{"encoder_arch": "preact_resnet", "model": "image captioner", "dataset": "simulated telescope pictures of galaxies", "train_examples": 195000, "image_size": 64, "crop_scale_min": 1, "horizontal_flip": false, "rotation_deg": 10, "tokenizer": "char", "vocab_size": 27, "encoder_norm": "batchnorm", "encoder_activation": "relu", "encoder_depths": [3, 6, 3], "encoder_kernel_size": 3, "encoder_stem": "deep", "encoder_avg_pool_shortcut": false, "encoder_widths": [64, 128, 256], "fusion": "cross_attention", "label_smoothing": 0.05, "decoder_width": 128, "decoder_layers": 7, "decoder_norm": "layernorm", "decoder_norm_position": "pre", "decoder_activation": "gelu", "decoder_mlp_ratio": 3, "decoder_head_dim": 32, "decoder_fused_qkv": false, "decoder_bias": "all", "decoder_qk_norm": false, "decoder_layer_scale_init": 0.1, "decoder_parallel_block": false, "decoder_inner_norm": false, "decoder_drop_path": 0.1, "decoder_positions": "sincos", "decoder_cross_attention_every": 2, "decoder_tie_embeddings": false, "init": "xavier_uniform", "residual_init": "none", "optimizer": "muon", "muon_scale": "match_rms_adamw", "learning_rate": 0.0051, "momentum": 0.85, "nesterov": true, "orthogonalizer": "newton_schulz_5", "adamw_lr_other_params": 0.0029, "max_grad_norm": 5.0, "max_steps": 12400, "batch_size": 256, "epochs": 16.3, "lr_schedule": "cosine", "final_lr_fraction": 0.01, "warmup_steps": 1240, "weight_decay": 0.1, "adamw_weight_decay_other_params": 0}
Rows from block 2 of the text decoder of a small image captioner, named by matrix and row number. Rows with one number belong to one neuron. Each number is 128 + 24 x the weight over its row's rms, rounded and kept within 0 to 255. All counts start at 0.
After each neuron's rows are labels from the 100 texts, of 14848, where the neuron reaches its highest value: "fires on" is the input token at the peak. Only what is clearly more common there than usual is listed. The data: simulated telescope pictures of galaxies. In brackets: how many of the 100.
# fc1: MLP up (decoder.blocks.2.mlp.fc1.weight, 384x128), inputs 0-127
# fc2: MLP down (decoder.blocks.2.mlp.fc2.weight, 128x384, transposed), outputs 0-127

fc1.250 [107 165 125 140 131 137 142 113 139 185 122 126 152 156  94 130  95 166 162 134 139 164 151 133 141 121 130 132 135 115 125 181  95 110 156 135 128 110 116 106 159  78  96 141 113 108 140 138 133 164 107 123 123 161  78 145 178  72 129 125 150 147 138 130 158 155 135  94 103 115 102 108 133 104 135 150 104 125 119 104 146 156 126 126 126 126 188 150  85 162 142 101 137  88 124 134 104  62 113 133 103 144 131 152 102 156 102 110 106 149 115 116 113 173 137 119 116 145 136  81 119 109 128 134 104 102 128 112]
fc2.250 [191 134 145  94 144 122 122 101 110  69 119 122 116 110  74 112 141 140 119 114 166 139 169 127 126 128 113 109 130 150 129 161 168 157 170 118 140 142 132 109 140 109 145  72  82 179 153 149 136 119 109 141 139 122 193 128 118 101 136 155 127 115 149 159 111 128 155 137 142 138 173 133 135 117 125  80 126 145 136 109 161 120 129 107 101 136 131 117 134 143 105 123 132  99 104 125 125 134 111 138 101 120 132 130 142  93 147 133 123  93 130 154 138 130 129 137 122 194 131 123 124 112  39 126 131 163 136 117]
fires on: "m" (100)

fc1.361 [ 96 151 118 108 128 130 151 129  90 160 101 107 133 129 123 122 145 129 123 144 131 154 125 137 190  95 170 167 101 138  97 117 162 181 109 103 131 103 135 116 110 144 127 108 123 149  89 118 148 115 146 101 143 139 122 128 130 139 126 117 112 147 112 170 137 157 140 195 123 133 104 119 129 141 136 134 124 131 115 153 133 103 176 129 141 134  74  76 150 108 110  83 115 112  94  69 126 161 152 143 109 116 178 126 121 147 133 124 128 145 145 111 104 124 113 149 106 108 112 121 117  93 176 125 129 102 185 165]
fc2.361 [168 122 141 165 149 106 110 129 163  96 115 140 114 107 168 126 159 125  94 115 104 127 126 134 102 137  98 108 125 131 122 124 108  77 155 126 112 135 133 140 126 106 119 164 122 146 135 110 122 108  96 147 140  56 164 123 124 106 122 104 141 103 137 158 137 143 159  89 167 141 125 154 125 130 141 119 127 132 137  93 148 144  60 142 125 130  87 136  96 152 135 163 129 146 165 216 141 161 134 131 122 112 139 138 175 121 141  86 143 103 137 129 156 143 111  74 117  98 138 118 147 160  96 139 129 143 136 127]
fires on: "m" (100)

fc1.93 [108 128 136 123 150 145 140 140 137 125 118 154 144 121 153 135 139  85 156 119  85 138 157 122 143 150 121 123 147 104 128 130 119  92 128 133 121 113 148 118 133 145 155 220  91 100 138 147 124 123 121 112 116 148 117 130 141 126 127 121 121 135 118 106 146 122 142 109 145 139 106 148 184 132 130 121 118 104 135 114 127 131 144 106 167 135 107 105  79 152 173 144 122 115 134 194  86 115 147  94 102 113  99 124 121 115 136 118  85 158  74  82 127 115 113 101 123 157 118 124 202 176  77 117 129 104 107 114]
fc2.93 [169 134 119 131 121 108 106  89  94 118 129 120 156 162 128 109 141 154 107 144 186 126 106 147 139 131 153 112 129 119 126 124 129 176  95 137 138 133 108 114 134 132  91  53 135 151 141  92 143 125 145 144 133 143 166 131 132 129 125 137 137 132 132  91 166 115  97 103 106 124 166  63  53 101 123 123 125 139 123 133 161 132 121 148  80 125 130 103 146 141 108 101 131 157 123  65 126 121 119 188 122 120 133  99 148 140 131 142 124 112 158 140 110 140 133 129 121 100 129 122  71  87 164 119 126 136 125 132]
fires on: "u" (100)

fc1.360 [129 162 151 129 144 157 139 153 106 106 129  83 148 146 118 109 132  90 155  99 120 133 110 116 123 121 152 114 130  91 128 149 122 127 137 132 152 124 124 136 131  98 142  93 107 140 122 130 114 153 114 129 114 169 109 135 126  99 108 108 133 128 151 122 167 193 200 122 118 144 133 101 104 125 140 120 128 135 116 171 172 122 134 126  91 141 180 129 126 124 154  74 153 132 130  87 104 115 109 130  83 147 123 102 112 174  63 136 123 109 166 179 118 154 133 128 120 162 115  81 113 152  97 145 126  90 125 131]
fc2.360 [136 127 124  78 140 112 136 128 179 144 116 136 138 125  91 165  95 174 168 101 162 135 166 128 135 142 107 119 127 144 138 163 104 167 171 118 106 133 155 136 150 131 123 144 124 156 155 142 146 151 121 182 158  75 152 131 129 120 127 184 151 142 128 151 150 169 107 128 133 125 138 126 121 108 121  92 118 123 130  76 119 108 129 145 165 122 131 108 119 162  99 135 119  98 120 167 115 103 108 156  91 124 128 167 135 106 146 137 127 137  81 138 132 136 131 142  91 157 138 109 133  54  85 138 128 130 119 108]
fires on: "m" (100)

fc1.234 [136 170  74 131 152 123 166 148 163 117 117 100 107 160 150 147 177 144 102 156 146 139 113 138 136 125 100 144 123 149 143  93 146 145 159 101  96 112 120 150 110 121 136 149 119 133 128 127 123 102 151 157 126 192 130 132 123 103 123 108 100 134 103 154 140 149  84 101 121 134 167 169 103  94 145 111 101  86 120 116  97 141 103  68  92 158 124 133 139 141 109 167 113 115 128 143 138 111  99 145 153 126  93 142 159 166 160 162 128 145 139 129  76 112 128 125 106 116 100 146 127  85 156  99 124 115 151 136]
fc2.234 [ 86  97 166 112 117 115 128 110 115 125 130 134 122  95 105 124  96  85 151  66 121 135 134 122 107 117 148 119 116 147 113 145 118 145 120 130 120 114 116 163 126 119 120 116 123 157 145  79 145 137 118 128 130  67 109 126 134 139 138 124 130  96 139 118 128 152 150 182 113 139  95  92 133 171 107 184 160 151 135 110 156 124 160 169 195 133 117 117 116 125 126 114 125 153 133 151 133 152 124 127  98 137 132 138 105  87 118 112 137  70 160 157 181 133 136 126  80 114 134 121 122 192 111 144 163 116 117 121]
fires on: "t" (100)

fc1.24 [ 90  89  89 102 150 143 138 127 111 166 127 135 132 143 171 119  87 142 113 125 127 128 150 132 115 109 167 105 138 139 126 149 123  95  74 113 120 148 126 118 127 127 151 151  91 146  90 132 118 169 134 171 129  82 139 128 130 142 104 102 110 124 111 118  98 104 139 135  83 125 160 133  88  87 107 131 118 150 113 105 186 164  95 106  78 136 142 127 182 125 185 123 156 111  97 147 132 119 157 156 119  99 120 138 143 163 130 108 126 138 123 131 162 147 124 132 137 157 167 109 174 103 146 129 117 147 104 135]
fc2.24 [175 149 159 150 108 127 102 142 140 113 135 131 132  96 107 154 151 129 176 126 158 127 109 132 136 141 100 139 126 109 137 123 102 167 172 106 132 121 148 124 134 130 103  78 150  82 171 126 117  95 109 101 148 189 124 111 121 105 123 158 133 133 104 141 122 106 130 116 187 132  83 140 170 148 129 134 119 124 127 153  60  85 162 106 166 122 141 145  93 115  75 115 115 152 174  94 126 140 113  99 125 126 131 123 125  83 143 159 132 134 140 112 106 118 144 133 155  88 126 113 104 141  96 126 143 117 133 128]
fires on: "y" (100)

fc1.240 [ 89 138 121 125 124 142 123 135 164  91 114 148 164 115 101 124 166  96 151 119  81 138  99  96 159 123 138 145 148 105 111 106 136  94 166 154 114 141 135  96 131 147 106 152 160 101 123 138 124 144 147 139 139 192 106 127 107 138 148 120 102 146 103 155 170 118 161 121 163 111 122 128 150 162 148  91  94 138 117 135 156 137 130 145 110 124  93 121 154 147 115 105 147 115  90 146 111 150 103 115 151 142 107 121 123 113 104 158 105 132 151  83 159 154  97 156  91 102 161 155 140 165  79 101 101 174 105 128]
fc2.240 [167 146 132 144 136 108 132 105 144 126 107 138 145 150 159 134 107 155 108 132 188 136 145 128  86 126 140 115 129 116 119 137 103 180 105 136 123 128 120  91 131 111 113  87  79 144 116 104 150 110 129 125 139  52 163 127 159 126 127 130 165 102 128 158 168 106  93 136  83 133 136 106  71  85 110 190 141 123 140 104 115 123 128 133 140 124 130  89 106 131 145 118 111 175 157 130 127 117 113 163  87 132 131 137 142 151 139 111 120 109 113 158 107 131 143  80  85 160 113 147 112  84 145 135 129 129 122 124]
fires on: "u" (100)

fc1.273 [118 159 171 179 132  96 155 132 141 188 172 151 144 121 145 145  98 121 167 121 123 141  94 102 108  88 199 133 128 152 123 125  99  66 118 159 171 111 123 112 159 137 110 150 104 112 150 102 104  80  68 149 135 135 149 129 103 119 130 129 140 162 121 140 161  95  99 121 147 112 125 170  82 107 111 115 153 158 123 104 130 115 100 116 121 146 144 130 112 123 156 127 121  96 109 151 141 137 116 137 119 112 129 140 140 116 172 138  84 145 127 103 138 110 149 127 135  94 106 140 142 117 100 134 122 130 134 134]
fc2.273 [152 130  70  65 143 137 117 132 127  62 141 130 135 122 122 118 165 165  89 129 166 137 175 118 133 156  81 119 130 136 141 163 130 155 124 143  85 135 147 132 125 109 133 122 160 143 141 151 157 179 194  97 157  92 145 129 137 129 121 112 149 136 136 149 125 112 210 134  91 135 132  80 133 146 134 126 131 120 123 164 144 121 127 151 152 133 136 127 130 128  85 143 127 142 144 131 126 133 120 149 130 120 133 105 138 122  92 156 108 101 131 134  94 149 131  78 128 176 142 145 124 120 119 130 127 163 141 136]
fires on: "e" (100)

fc1.249 [116 131 148 128 130 143 146 119 118  99  90 125 170  95  99 131 136 145 119 110 150 126 148 141 146 141 137 169 101 137 103 121  99 124 111 105 139 172 130 140 121 127  77 135 110 161 116 121 105 155  79 132 149 158 147 120 134 133 132 157 118 137 111 138 104 139 113 117 125 135 112  95 172 179 150 138 143 147 148 128 197 156 105 127 142 131 126 114 140  95 122 122 148 105 127  53 117 182 104 122 153 121 147  97 145 101 126 155 166  80 111 119  95  97 130  86  91 133 130 117 147 168  95 108 128 114 164 158]
fc2.249 [ 96 129 126 133 130 136 102 134 184 187 137 139 135 137 156 129 113 168 137 142 116 136 153 131  60 116 121 120 121 105 141 116 110 122 134 127 125 111 130 108 134 120 170 112 168 123 109 150 132  75 143 118 112  94 133 123 104 123 124 118 131 116 146 131 117 110 182 113 154 133 103 154  45 106 127  81 116 127 130 131  90 140 134 110 149 112 125 110 102 171 149 127 119 162 103 188 123  47 120 160 114 127 111 153 112 158 129 111 144 158 147 108 161 125 129 159 113 117 149 122 147  89 124 126 136 134 115 136]
fires on: "e" (100)

fc1.94 [128 134 167 194 141 120 133 138 138 164 117 156 122 127 121 131 117 126 153 141 118 139 158 144 131 104 132 119 122 130 126 154  99  92 220 130  99 131 142 147 120 101 105 136 107 114  81 100  99 138 145 122 103 124  56 121 141 124 138 115 100 126 100 156 102 151 116 196  96 133 114 169 207 126 138 134 113 141 116 110 151 113 135 124 117 114  96 114 117 121 120 135 128 137 105 143 113 127 161 100 136 120 146 168 149 128 145 161 122 151 122  96 134 136 128 139 120 120 113 130 153  68  88 127 131 104 131 113]
fc2.94 [133 127 114  62 101 132 120 112 128  84 141 120 122 150 139 138 139 135 104  96 154 129 100 142 104 146 113 148 117 118 137 105 167 159  78 136 157 105 104 144 118 142 119 149 139 141 195 130 156 123 116 136 150 123 195 138 128 145 130 157 145 123 126 157 124 141 152  69 164 116 132  74  54 133 106 127 137 132 131 144 107 168 130 122 156 142 125 133 140 149 154 130 121 158 120 107 135 116 105 182 112 133 125  85 122 146 114  88 129 122 132 159 105 127 119 124  94 131 114 130 101 187 171 124 120 134 111 133]
fires on: "m" (100)

fc1.8 [123 116 182 168 152  54 129 126  76 139 130 146 137 125 120 118 116 109  99 152 125 121 174 123 120 147 160 146 111 162  77 115  78 121 129  94 162 145 121 115 116 137 141 108 108 133 108 123 128 150 131 157 130 123 147 106 100 109 107 147 141 130 136 155 167 125 164 123 211 135 137 195  96 122 111 122 138 157 141 123 135 134 126 132  53 139 145 144 116  95 119 137 121 110 129 101 121 129 146 133 120 125 127 140 150  93 128 102 143 113 143 106 174 103 108 116 150  92 134 152 104 125 134 138 139 109 140 111]
fc2.8 [139 142  78  84 112 152 109 133 199 101 140 129 122 117 167 139 146 189 160  95 111 114  95 132 131 126 106 139 129 138 137 160 142 124 129 141  96 129 139 129 144 119 127 170 128  96 140 171 153  93 101 114 142 100 139 136 177 131 128 118 101 128 129 143 156 107 135 152  42 131 106  50 145 145 150 139 127 124 130 126 122 115 130 134 183 128 132 114 131 137 142 126 129 136 127 164 128 154  98 142 138 121 153 107 123 190 119 164 120 137  99 123  81 136 147 103 114 134 118 135 134 127 122 133 108 148 143 139]
fires on: "e" (100)

fc1.55 [120 163 166 120  91 140 122 131 142 119 109  90 127 110 115 127 130 180 103 134 124  81 131 129 112 155  93 107 124 120 116 112 142 132 125 135 143 116 139 136 108 139  91 122 137 107 130 193 123 117 127  88 109  82 191 137 136 162 130 161 131 165 164 136 157 139 123 115 140 115 108 181 143 130 145 125 136 125 133 165  99 124 109 124 107 140 112 115 137 143 101 202 163 125 125  72 112  93 140  80  90 157 108 116 127 154 144 123 133 147 125 119 200  93 136 140 119 128 105 128 138 139 144 128  95 124 138 109]
fc2.55 [116 121 165 139 103 120 138 160 150 122 117 137 119  94 136 128 104 194 111 175 137 119 107 115 134 127  77 146 130 141 124  92 116 111 124 125 132 132 155 120 125 137  74 134 151 102 158 193 140 115 121  91 116  98 192 131 121 148 124 143 137 129 151 125 103 144 107 101 147 114 106 140 153 157 125  99 132 133 129 183 118 120  94 113 119 127 149  86 122 119 110 176 159 146 146  76 135  98 114  76  86 130 112  90 131 145 134 107 121 140 119 116 185 124 131 144 153 164 128 118 137 132 123 127 123 180 121 131]
fires on: "t" (100)

fc1.65 [162 131 158  92 151  81 180 139 118 107 139 127 165 151 110 130  99 117  93  84 133 147 120 150 154 174 141 138  92 108 140 161 147 139  83 162 118 126 157 131 122 134 146 101 106 134 125 113  92 163 163 121 131 132  92 171 101 126 140 114 121 170  95 129  87 168 122 114 118 132 116 106 121  88 124 106 122  96  99 185  83 104 130 128  78 134 130 142 113 127 106  91 109 144 152 144 145 133 176 152 155 104 126 140 148 124 115 158 121 157 136  91 155 131 126 129 131 116 130 129 139 113 174 115 138 156 122 137]
fc2.65 [ 99 124  77 179 145 157 106 123 162 151 113 135 144  90 125 147 157 107 162 160  75 112 112 120 122  89 102 130 120 114 131  99 126 111 177 153 111 120 104 126 119 121 110 185 149 165 136 132 150 156 125 115  75 135 149 106 166 122 137 141 135  91 154 134 123 170 122 126 122 114 160 134 147 175 137 197 143 144 137  97 159 139 125 123 180 128 137 104 139 112 139 152 159 137 162  70 129 142 120  71 125 127 125 138 130 130 141  94 127 144 122 145  97 140 123 103 111 124 125 130 133 156 159 130 129 119 122 130]
fires on: "y" (100)

fc1.351 [158 158 135  96 109 170 117 114  87 132 127 156 129 166 128 109 128 132 133 133  90 137 146 136  89 120 158  75 110 145 127  94 113 136 147 140 133 129 132 113 128 120 123 162 132 123 191 114  89  89 187 114  85  90 143 146 126 141 121  86 134 139 110  94 129 110 157 146 122 132  96  85 147  75 121 128 127 125 117 157 153 104 142 150 134 125 129 137  78 130 128 149 143  96 162 123 139 185 134 168 108 123  93 143 148 160 151 158 141 129 144 149 121 135 112 161 140 113 166 100 140 112 101 113  94 113 159 124]
fc2.351 [ 85  94 124 163 145 111 142 152 188 124 125 135 137  79 122 159 115 125 131 120 158 129 112 124 145 122  88 156 123 127 118 172 137 106 110 132 117 127 121 105 121 136 145  99 128 133  51 127 144 181  76 144 180 126 108 122 128 126 119 145 127 123 128 100 121 108  95 119 120 135 174 161 113 196 139 127 122 137 126 103 121 154 125  82 117 129 125 114 146 132 134 132 106 185 109 121 130  71 116  97 155 120 127 100  84  88 108 105 118 138 115 118 157 125 129  83 124 130 134 128 118 171 163 130 138 135 131 137]
fires on: "t" (100)

fc1.71 [ 91 105 165 112 153  98 120 140 146 133 130 114 142 117 115 107 125 117 134 143 128 134 132 114 117 149 127 100 121 126 120 114  96 113 123 136 122 175 145 120 137 155 108 131  87 119 128 114  77 152 103 159 116 119 117 132 122 127 144 117  92 136 148 159 135 162 124  78 136 188  79 154 124 167 140 127 137 140 133 134 182 155 117  97  92 117  78  87 194  99 108 120 128 116 101 117 156 159 148 160 129 115 137 162 118 147 142 177 141 157 121 124 100 123  88 140 123 183 169 120 119 108 143 133 120  96 135  81]
fc2.71 [171 150  87 126 122 143 132 122 135 150 132 135 131 111 162 159 132 128 114 104 106 124 120 108 135 119 120 169 135 116 131 117 147 153 132 125 121 115 126 159 143 105 148 156 173 146 126 118 157  59 162  79 154 111 141 129 151 112 141  96 168 130 114 143 151 133 125 180 144 109 149 128 111 111 123 138 112 126 121  89  82 105 173 145 165 125 122 182  97 129 127 126 136 155 146 156 132 125 122 105 129 149 123 102 135 127 127  51 124 113 141 133 205 135 147 121 122  87 102 119 147 160 126 137 137 178 139 166]
fires on: "t" (100)

fc1.345 [113 120 124 105 120 175 138 115 140 109 135 144  29 143 151 141  89 143 114 120 136 120 113 122 134 134 120  83 143 135 136 129 121 172 153 106 119 132 155 150 108 137 152 116 145 142 159 141 105 158 168 157 163 176 125 156 143 139 105 123 163 126 137 143  96 121 170 131 151 133  74 150 155 106 135 135 136  86 114 141 133  88 119 113  86 154 108  87 161 122 134 149  93 129 142 150 132  86 122 122 143 135 119 114 129 126 155 138 105 141 108  99 160 142 123 101 123 115 103 158 114  93  82 103 166 128  95 118]
fc2.345 [154 112 145 146 123  95 131 144  87 162 147 118 126  75 157  93 147 167 206 128 102 124 156 140 118 128 167 103 131 146 115 140 123 113 101 118 159 138 118 124 138 149 177  62 154 119 138 138 116 157 149 152  89  91 124 123 146 146 130 143 110 126 128 118 129 115 121 103  94 130 148  91  95 135 127  91 158 132 124 125 117 149 114 171 154 117 135 119 100 138 167 116 137 157  98 162 121  96 127 161 154 121 138 165 106 123 112 160 148 122 126 126 111 110 129 106  93 140 104 133 163 120  61 123 141  92 130 113]
fires on: "t" (100)

fc1.266 [165 130 131 116 109 134 142 104 148 115 127 110 124 158  83  75 129 135 160 107 102 143 116 118 124 123 121  87 125 139 108 111 175 104 184 120 137  97 140 123 135 121 109 159  66 126 122 114 136 131 113 103 103 145 102 120 109 122 109 149 126 126 116 133 134 171 137 131 121 163 129 154 167 154 150 167 122 162 138 109 145 186 168 102  92 148 116 121  90 127 137  92 104 144 134 127  89 182 118 137 119 124 117 106 163 142 135  89 122 145 148 137 117 121 177 151 122 103  89  65 149 138 128 144  91 127 151 139]
fc2.266 [ 84 107 114 158 133 121 117 164 119 144 106 112 123  96 179 162 122 153 153 119 121 125 143 132 108 123 153 148 131 123 131 124  84 151  75 106 127 143 147 120 128 125 190 131 188 126 148 196 114 146 151 159 137 152 138 115 106 108 132 142 145 156 130 119 135 185 132 114 146 130 130  79  88 108 130  73 115 115 119 136 134 101  85 128 155 115 124 133 151 125 117 144 127 110 114 106 120  79 107 125 129 127 131 135 113 165 114 165 126 129  92 111 120 122 116  75 127 166 151 115 129  76  82 130 154 126 134 115]
fires on: "m" (100)

fc1.280 [138 102 143  87 148 129 129 153 112 103 105 112 127 202 123 126 100 121  96 131 130  86  87 119 152 136 152 104 131  78  92 141 108 154 123 136  86 155 120 122 112 115 158  98 124 148 154 113 125 146 136 143 114  90 139 149 101 130 117 115 124 120 107 142  98 173 147 132  97 127  90 160 130  90 141 128 138 120 116 112 132 171 150 167 164 118  99 178 195 150 100 154 159 106 111 196 140 126 143 102 145 104 128 118 117 135 102 139 118 119  95 122 152 178 141 110 128 143 135 116 159 135 117 119 135 120 135 131]
fc2.280 [126 139 127 158 117 151 137 137 129 124 111 131 131  80 122 129 143 102 139 143 137 138 164 117 145  96 124 110 130 115 154  89 143 111 129 106 193 116 148  98 141 125 103 164 189 124 139 124 118 132 155  92 133 195  90 127 169 140 127 146 155 163 119 145 105 156 106 137 142 132 166 147 137 161 109 163 110 128 117 152 175 118  96 136 127 113 122  85 106  70 102 130 133 150 158  42 127 106 131 147 107 134 127 153 122 127 174  85 130 141 141 119 104 107 130 138 150 108 103 117 133 149 144 120 114 129 132 127]
fires on: "u" (100)

fc1.87 [173 138 126 144  99 142 139 150 103 120 143 105 150 156 134  96 153 101 151 116 163 150 126 148 184 142 192 142 110 151 108  83  99 123 125 128 104 100 132  85 121 116 100 173 127  92 115 122 102 146 140  91 141 156 144 142 115 133 131 155 122 151  95 132 158 127 197 114 142 101 110 120 110  89 125 108 135 107 106 121 147 176 108 112 125 114 127 116 119 149 100  78 145 154 108 107 137 111 127 111 147 154 139 206 135 119 157 123 130 101 119 133 176 130 124 120 123  99  91 149 133 127 126 142 105 112 130 140]
fc2.87 [108 113 150 101 153 100 103 118 163 136 165 141 133  91 113 139 136 141  80 139 101 123 128 141  59 118  77 123 129 140 128 163 113 119 145 110 132 133 112  82 128 125 145  99 117 155 160 156 157  70 112 134 114  60 151 122 123 115 133  96 144 109 136 144 140 141  70 141 136 132 139 119 138 151 146 119 126 141 137 124 103  66 123 140 121 119 126 143 128  96 130 194 120  89 121 164 123 139 130 122 127 146 123  68 124 150  86 136 122 134 153 123  85 139 139 119 105 170 136 136 126 117 114 126 138 169 125 100]
fires on: "e" (100)

fc1.326 [181 132 160 111 125 104 133  97 121 135 127 152 103  79 124 157  88 127 112 126 153 137 170 117  94  95 148 162 124 140  78 182 128 125 139 117 168 140 102 107 132 130 102 113 172 143 127 110  89 114 138 130 137 148 163 145 101 111 124 108 145 157 134 151 146 113 103 123 105 133 144 139  79 105 120 111 125 122 105 108  96 120  92 147 100 123 135 121 165 179 186 129 132 108 115  97 119 136 147 162 157 145 133 155 150 135 173 153 126 135 143 135 120 164  90 149 105 110 125  96 129 117 167 154 129  84 140  99]
fc2.326 [ 85 135  97 133 124 153 127 140 145 123 117 120 122 191 149 150 174 187 130 149 103 139 118 133 160 137  81 115 115 124 161 137  84 122  79 128 108 125 151 103 126 122 169 135 135  91 142 165 158 141 115 147 159 112 107 115 156 136 132 137  74 121 119 157 136 124 163 132 158 128 157  86 158 160 127 115 133 131 118 135 126 136 157 115 171 125 133 161 103  92 109 112  89 149 120 130 131 109 107 123 139 143 133 113 121 107  65 156 119  86 104 109  79 121 139  78 111 160 151 119 126 142 127 133 155 149 126 119]
fires on: "t" (100)

fc1.271 [103 126 175 144 143 141  96 112  70 140 101 164 182 187 136 168 138 151 105 103 112 111 154 129 129  98 107 166 129 143  98 134  88 104 130 132 131 109 106 141 109 134 132 103 143 130  99 109 100 160 116 132 169 152 176 120 110 111 115 130 128 141 120 141 188 115 130 116 178 133 108 138  76  93 131 101 112 120 102 143  95 108 128 163  89 122  95 130 128 173  85 127 137 143 125  98 121 127 145 128 162 145 134 132 175  92 130 160 107 113 166 146 136 128 127 125 128 112 127 155 145 138 156 118 132 142 138 117]
fc2.271 [144 144  71 118 125 142 146 134 212 110 131 133 148  90 111  94 127 126 151 156 120 135 115 130 122 165 145 132 126 108 135 118 128 134  98 124 146 126 142 153 139 138 133 185 103 123 122 154 188  94 136 120 104  98 119 128 167 146 132 114 117 143 139 139 172 109 145 115  73 123 129 104 197 174 120 173 136 139 127 124 166 133 114  84 141 124 152 117 126  82 164 105 129 106 156 128 132 170 137 125 122 141 137 104 112 178 132  94 110 137  80 115 109 119 125 112 109 141 119 129 104 117  91 144 110 119 120 127]
fires on: "e" (100)

fc1.120 [101 147 168 139  85 127 143 105 104 116 144 145 114  94 133 101 100 112 148 103 111 114 177 103 153 115 157 110 121 144  86 151 160 167 221 112 136 132 133 105 116 121  92 133  92 120 123 136 144 115 160 111 113  97 164 127  98 160 137 129 108 135 170 146 110  98 152 114 143 134 124 182 137  67 132 112 141 151 124 123 157 127 112 158  56 159 114 141 135 132 127 105 131 124 133 133 138 144  84 140 183 158 138 124 133 129 124 126 130 131 141 107  97 154 130 142 101 102 122 126 124 125 124 147 119 143 106 142]
fc2.120 [152 108  91 103 116 112 119 151 175 137 136 128 118 165 112 127 134 151  69 116 173 136  88 123  80 133 107 142 127 140 155 121  85  94  64 106 127 129 132 104 145 117 136 101 145 115 101 122 121 172 105 189 150 143 110 144 132  95 126 145 157 134  99 166  93 119 127 145 116 136 140  66 139 185 119 106 133 134 128 111  94 138 164 101 180 115 141 164  92 117 115 145 109 151  83 124 142  93 140 154 115 133 117 112 111 106 129 159 125 140 120 146 117 134 123 100 101 146 130 132 124 144 142 145 148 124 133 106]
fires on: "m" (100)

fc1.300 [104 134 191 141 130 118 153 146 110 144 141 128 136 176  98 137  93 107 101 116 139 125 166 101 126  97 140 135 115 138  88 147 146  91 104 113 147 127 126 102 125 113 134  54 129 127 134 122 128 122 113 143 132 124 172  89  92 117  95 139 124 114 146 186 148 121 133 114 153 120  86 173 133  53 162 113 169 136 113 186 145 175 124 147 102 138 125 115 152 136 144 102 124 135 118 122 119 124 136 100 157 132 148 149 153 113  79 127 120 100 173 151 123 144 117 107 127 171 136 141 135 129 123 143 136 121 121 120]
fc2.300 [130 127  57  95 112 130 110 146 169 115 122 128 125 101 155 130 150 176 143 130 123 131  94 119 125 162 126 124 127 137 148 111  79 160 152 114 124 122 168 145 140 111 125 205 130  83  94 170 146 131 147 141 163 129 116 130 152 124 134 119 132 151 124 160 139 112 164 149 119 124 151  99 129 238 126 134 100 115 134 103 143  99 117 124 165 117 143 153 110  92 104 125 110 116 123 134 134 110 137 164 119 137 134 107 107 155 143 129 130 152  70  90 116 126 149 127 127 114 126 127 106 101 126 134 135 135 128 143]
fires on: "e" (100)

fc1.105 [ 80  69 103 107 119 163 144 156 149 176 134 159 129 134 101 108 123 103 119 113 113 140 125  92 113 124 102 109 157 143 103 167 164 129 179 103 145 150 119 107 139 126 134  79 134 156 118 136 119 118 145 119  94 147 145 131 160  96 112 137  90  89 168 118 133 172 124  97 104 147 116 115 132 142 154 165 166 167 138 183 177 148 109 128 115 143 148 115 133 154 164  97 131 133 119 112  99 113 113 152 149 138 108 122 123 141 113 147 132 132 158 149  91 126 146 132 112 119 110  93 102 130  79 150 104  99 117 128]
fc2.105 [183 168 177 125 137  85 124 113 122  86 120 121 133 126 121 117 123 179 160 126 175 122 123 106 114 113 119 120 136 145 126 142 108 164 100  93 113 120 141  87 123 128 151 191 145 118 104 158 171 182 106 134 150 104  95 124 105 143 129 179 151 154 132 137 125 130 138 150 142 135 150 199 126 136  98  47 103 119 118  89  96 110 150 123 127 127 130 169 120 139  61 128 115 146 113 153 126 142  97 137 105 127 133 142 129 127 115 125 121 111 117 120 121 143 124 141 138 146 129 113 133 131 133 134 120 148 114 121]
fires on: "m" (100)